config.yaml
train_examples: 39062
spec_augment: true
fused_qkv: true
epochs: 51.1
weight_decay: 0.0
Rows from block 6 of a small sound classifier, named by matrix and row number. Rows with one number belong to one neuron. Each number is 128 + 32 x the weight over its row's rms, rounded and kept within 0 to 255. All counts start at 0. Numbers have three digits each.
After each neuron's rows are labels from the 100 clips, of 14976, where the neuron reaches its highest value: "loudest" is the band of the loudest frequency at the time of the peak; "responds to" is what is common among them. Only what is clearly more common there than usual is listed. The data: synthetic speech, music and everyday sounds put through simulated rooms and audio effects. In brackets: how many of the 100.
# fc1: first MLP up (model.blocks.6.ff1.fc1.weight, 576x192), inputs 0-95
# fc2: first MLP down (model.blocks.6.ff1.fc2.weight, 192x576, transposed), outputs 0-95

fc1.353:110098148097087120124134148148096134146131117124169131115075135158136107182091142124126171149156063133156099099094112199111078105142114131182166098111118087083123114089101183174088149108083101136103133133144112185123127120105141155099163132129114146106091174124170135154143103167105120104
fc2.353:123122124155117151128141136141094121143098096114134131134067101126106188168111093110133235106191124083145122093103129130161122027187100088108170171155092009125107152143119140142145149108149193148119172086122122113119253105087137135148154086154111143127109150138111053166106122166164147138
loudest: 1000 to 2000 Hz (32)
responds to: drums (88)

fc1.476:064148127103133109131156090090098097186192079183159126152166120144076165073126169135118126101064061088109106176131196070118156165175147099089120082149109094147122125104130097115158094118113155072100128124099179105161095152167160150086166141136185146135126185158058130137091162082165122141
fc2.476:130115136162118165120172100094127107099099108139124127138116112086124118126093138148181052111106118067115172146147118176131101133238153139152141102130151181143061120208110097113118120106161119145165123204131138172116112159174128131120096135151175116124144137133124113141179119168122146089
loudest: 1000 to 2000 Hz (66)
responds to: everyday sound (64)

fc1.574:106117108139170089137101178164157119164139103142121137143123109168139178139133150144186129147132162168148153112129070113127129147119092179141116168145136095148107141100158102129085083152179123126119170112111112084093138158138171181140141154169175089146181173171117073120153096140175077133
fc2.574:161080168119166159168106138180116130153142128109130144153117067154125094085105144126159040127182122145155122126081119124131103059063104146148124123151124111150170145171109156106127147094093133142100115150104126138141096105089123144076110158136126096121143152112140125116073141184077194112
loudest: 4000 to 8000 Hz (60)
responds to: drums (78)

fc1.180:157145142107168126100082131092092136152089115189064103172133149146143142123064156122121111070166122222134127107102147135109151095126076118101189069154166104142112128060120135128153132132144095113157147160157165137129179117126123155165193071140124135111165099061129123147143120175147077146
fc2.180:137109134121147117131144133176134102111140090122168115111116135120098140117108145107063142103081140133062084128198126116111127168142130154135082176125082216127095139032146129129106103099131050117148171170097119121101180158254171063131118093120146107121133139146152102162130158125178110161
loudest: 500 to 1000 Hz (42)
responds to: band (82)

fc1.208:141129069154134150147087166142133146171098164157116067183091128152154120168139131125164098117134136179208091080164103133148164111105063167122201126175131104157119132097111111167102109068135110135159145111178182180131118148154140173127145055096150103081133179077155116118117062181179113142
fc2.208:098092170150137139159108117085150128145129135142123124096154077102137077193165139124142180117089157114142147118229175146117130195144158141147075104127114160138127130179159113132104147141137167108112140126146128152110196173025026061132120104168093147096133212074124143100124114156094123140
loudest: 4000 to 8000 Hz (35)
responds to: drums (91); ring modulation (33)

fc1.130:167173100149147161188139118129121119146156130113109157153146141156140124125112146132168128107153141060124089122090143156118120098213177195133144102157107136170147165100134218117140160161144124130127149085117074137102116135102096195048124096120152123123111163211157107114131118116155103132
fc2.130:154092121145112121109082090125099112174123189130125129103154192063115085151150076136155014154149080128115118171072133176131122122118141107106045113114179171134157108140122135090166139122079155048138087170123167166119081165163087098123154118110145138156119102194095102095121105123023138080
loudest: 1000 to 2000 Hz (81)
responds to: wah (55)

fc1.199:125168135148162163118134100164127197170133082113156074116125150182131109130192123126109097146146096148166113097169135119139101149130087129146133099181181100096108187122187156136102106108153077094099170145185170141154119108149094193114085126157180158132150129132061160091105147110136094112
fc2.199:113130123111135156130080151115072094154140128105121155152116093144121214149099094125163114147123173148062136114067187086150143179130110142145132149121103122172116156147081143119109144152098170124128136132097143110140058149227097147076171123120200108129143154117153147123137150141223119146
loudest: 4000 to 8000 Hz (38); 2000 to 4000 Hz (30)
responds to: speech (93); dry (42)

fc1.164:111094152112152114132139143152119137113171111120186164164108084184090081062132183079112062110112134111136106104082150074145100110072150102104146137145169123108120182116154128134120151125089092141094123139211174097118090150115107181115171134147113095091159136085138117112095099116091146118
fc2.164:115068164160090100108101150178135121157132136152131147212088103046136097170155118137131000129137079087183147134175165155121123086122121114100111142124119111140173142168181104142118117130085179092095127142130120110167226146097140095079161173095099132147173128123106106157144105164116160117
loudest: 4000 to 8000 Hz (94)
responds to: drums (87)

fc1.138:164152096128092102101068118083145174112126135134166163159120162156080117174147148125067131151134096122118074159149143081101128170104111100159122073119181096098173145138174133137083160179126172174101168086119132125102137137111129145095112073186098165096134161124108101110141173094170104160
fc2.138:120126113154125116116217111161121132169115119137127127165083165095126125166160091143217228107111175122136110108180203119105107142144121129118127058104116117118129121147097099132132150106136089150156110124137115127152220187148121134105103119141168153090093185153171139111122114118225104155
loudest: 250 to 500 Hz (37)
responds to: speech (72)

fc1.473:132092149137141136155095095164113180098088145144107093089132148166147056089071118090206120149161089130125120104154088116081117139149162103088089118134097100163197109111192201112133091166114140150133146123141164112078123132121156146094095145174120189125178111138138128118165100177130076112
fc2.473:142153075123133133126124107130137105106153152126131119082167145116130133161138104122135086120099129139119152193042146157137119154184146103139079117132151194131070098155116049127119137153147113110135109082139120153153166170142056146128123163199146126104138196154082159073161149100158091189
loudest: 500 to 1000 Hz (58); 1000 to 2000 Hz (28)
responds to: speech (65)

fc1.545:126193156135156178170070165130146149199210136093114145093117112129081100059146117126108109156180149088161052130163166086099148072112181122079183097130127105112121105110155176135115118134099077135143171128123076146185135135117124176135133182165121103132140156107109120105160117097149103175
fc2.545:119155129126118102123161130121116104159124160104118113174151131101146214140124130113147141114076111118037117150098200158127144127069142161166178171079139182161146124073114122119129066126108130127144113098094122129126209116181203104096170105108234123151114143158099143096157131142162175143
loudest: 2000 to 4000 Hz (61); 1000 to 2000 Hz (30)
responds to: wah (31); telephone band (31)

fc1.424:144156162148130156136157138098134183136173146151143077160160121163152150163113146156109139166135083070131111115156114149136119085181050127152119152150128138105170156125155105112104158095127072103095118157147147107102148095169149120092175103157192141134156138148075135098155080090125047154
fc2.424:111065113133133156121136123133072127152133101088138140130103125128117129064086129137132131112140138161159131135182145118130148096249126145173092142121107112145072122125108144113164111117120104106160125168089105113109243141127134102143145126138139134078127105156127140191144156080105194112
loudest: 250 to 500 Hz (72)
responds to: band (77)

fc1.499:106102142119156149140161125154129193092139094124095134106132147197145091077118116106110153120097110157184076094158145142141186188120130108082187139115166093089136153073115081121134084123162116141156129118159172147126187146160124126089088104141125184117146166150098122149106084081087081147
fc2.499:149122150152117131107157109110113117133135102140093125146095111124126154032096122119155000154168103118122127138156147142140136132167121104130143131106138153135060126119126170135142112147153105169107092134112095115110119129199151073136127135114163130175137149063144129124214144174210162117
loudest: 2000 to 4000 Hz (45); 4000 to 8000 Hz (34)
responds to: everyday sound (60); dry (48)

fc1.355:135115090106107094169156164186107178120109114124149155112069102213163136130148123158140125128140089161197073146158164134106144194105118095079160131110153079097109184120134193178108135148109100108177119130129123089182160144109145157081094129133093148126154151110133131112103101173171109152
fc2.355:156148179134148128112060127157092157147143125143116116158121154163123210117061125112142089113151142111148156118126054105105167106244136131124156125132125057131154140105140130136171108133164148104120127111165111124097125069183238112117114118110175127093160159117149094172137137165137129127
loudest: 2000 to 4000 Hz (31); 1000 to 2000 Hz (27)
responds to: drums (89)

fc1.380:112131104144140133145023109182184122132157148140161113136079132149111145182076174112123124118082179167151125139165102122080116146150108188075136086144144078096194091121174112098059111095124065141190096201143154140091120159170135146125151127138166117065139151140115127163118090129185115127
fc2.380:175087111126139143117151103152142114096126196156114137087161162099128079101132144125159062142094155125122130124209185149129142205084136108118029195138131228143162111097145138123139124123120155100145112171092130131102230113027052096120126135153047136149117150114109156075163151140071150118
loudest: 500 to 1000 Hz (42)
responds to: everyday sound (80)

fc1.425:054107150136088111094097147176141179125123107174128121122144136147110150129146130122130096134098174085190104120127152124104101124172162144074155146145153085095179184163207153161081129130146131102107129143176142130141089098157140137132166110124143099110168147138091077140064115119148078159
fc2.425:155150167113099124145149139144130074087120193122118116103155127110135180120136124155133140184093135119090097190157124123123142229089144125138006133119129163148182099175129137159135111132123123138124080101104125166146074137133057109124115093099102143190122144184144181063190156135124141135
loudest: 500 to 1000 Hz (74)
responds to: everyday sound (60)

fc1.111:142098124142201139124124135114165176093129113128119138179093149136119125107190121131119092096115177189174173143145157116134114103096130136151126144141160119142186173070181108099153091137107110105102166108152184091124107167169118114163131104165122129138160179137105123138174078128163037167
fc2.111:161120145105137142140107103093143158106137140121140129112119091073140135099100151136144072169171104113164120130118048135126106123174096157156076200101130146140120126215134136143165066109125078127141122154121153144120124156168094118090099132185161139116116170135097165118225167129115188088
loudest: 4000 to 8000 Hz (27)
responds to: drums (62); dry (57); dropouts (39); reversed (32)

fc1.30:061063134137112105143153149112065152193179084142103178147157181185118125114166190099153126096106117083124123104112171086092126175158199084098142079143088065145153112121157108130114146156088137167107118069092150071148143136138110114154138078151148078085133167168042149161147166142121083146
fc2.30:162095156175134154156167133167115116152135107143110114124114094085117097076157116168208083143121134096132170162082123157134120086190163149133084115115128087138114100255130107133125155137122100149125086144116171180137118168187138127079140131092167124159109170128138153109172120176114134083
loudest: 1000 to 2000 Hz (69)
responds to: everyday sound (62)

fc1.132:090103096126159082109170163155127099146162109112089138081133087141156087078192107110100113105162137178187090090125177120088120091129140165080153130156099157147114135109147108140186137100114085125104124116181112117187157119102151150099125102126102176137140130092081101142123145123119089149
fc2.132:140150154123151136151077110157159160114133169102109132135172137110132127071138130119157051120088191113101153156122142156149128206071138139093076179136124156137138133187136113106099140089121114143119143102098131119110096141238122167145115112135200134180158138148150157031149111193146119109
loudest: 500 to 1000 Hz (49); 1000 to 2000 Hz (32)
responds to: everyday sound (70)

fc1.162:149071136166146135172134135183147162157088171122152155108158058157160085101116137138160117093098167120129130077154138153087133131180159116093145110154116127081154115110177175166128086101086171125136135197091129112125045088119119131128139091142129156115253129102139111160076113059137123158
fc2.162:101185131116121133113108117137153108075137098076136118075120152166131134184092122125100178137125110114164152148092079089127122167101120135158041119104150188133216141102120132127172129136130079110137155116154115177159116113045114126158101104198020167162130189111117139051156131107157127188
loudest: 250 to 500 Hz (66)
responds to: band (73)

fc1.428:166157163152131090141092109151166180081111084144178060091165110135116132160102134109083135193151108155169076112101086171166090181157131158107104086177104122084166123127164105144103148074135121145081161133155160103095094136143140134162081107161173129129193117167101191134169104136132122115
fc2.428:138124131129111143130141155076110075134144169139122135111115123131129195147106137133203193119075149154140133113145232159094135131197180138134075121119126226126050131167099121117112093104148122145137150141123097118117225134103199091119150125097099119092100129121110144118151110105207066142
loudest: 250 to 500 Hz (43); 500 to 1000 Hz (37)
responds to: speech (60)

fc1.244:123126105108114151115113148092103200192112106139089105098069119132111153122109106128153115130175163157183156119154124093114148129129105161087128109106106126137163156134135131106099112126090119124173098135180149095165081110155086182119114101134174101069154156109074064107106086142180123106
fc2.244:101085150139112114131093109109136128095115118108101147121185149111145076156130119126099136121162207161098115126113135122132119182116150156172123192105133000139153114092141141091127075171168189093122139114152096142147215072081095093144124082214113122176135168105128108115127114144103169132
loudest: 250 to 500 Hz (78)
responds to: drums (58); ring modulation (52)

fc1.303:170153090139122122185125147126120142164113158109102161142142092147159109134119191119180138146131124154174089067120148104153160163103078114108160081141089107070159143103137147105102139081149057124134149202137180160121185142104147120147093128115156115100178145070077095132143128112100043177
fc2.303:073104150120092137148073108119148160112114156134126119124209134121133156104145092124109098076117131091093138160160164098105103199131132145129148170140127119106102138191118098117119120128126151133140151060122151134127158100202163072107121089156198116079102113152140146132096117145101156104
loudest: 2000 to 4000 Hz (55); 4000 to 8000 Hz (31)
responds to: drums (55)

fc1.373:135126122121217111131108122119131141077138098098123112135108148134096165144143127087164164135131178119197153163081155124086153133136100079106097104125092100145143151075094169083114106149141091163122086078132112140121073149152100217104176113156151088086117162155124118140092151153109131188
fc2.373:131104130120142111122169116126151073144118110124121159115150142007113136171160140131167177133147111104106150095152139074137128199082175122136117144109121076119229090157135184135124104101100191142150158137127104130124177167058140110141139138071061129186122113143136115168190115155107116128
loudest: 4000 to 8000 Hz (58)
responds to: drums (88)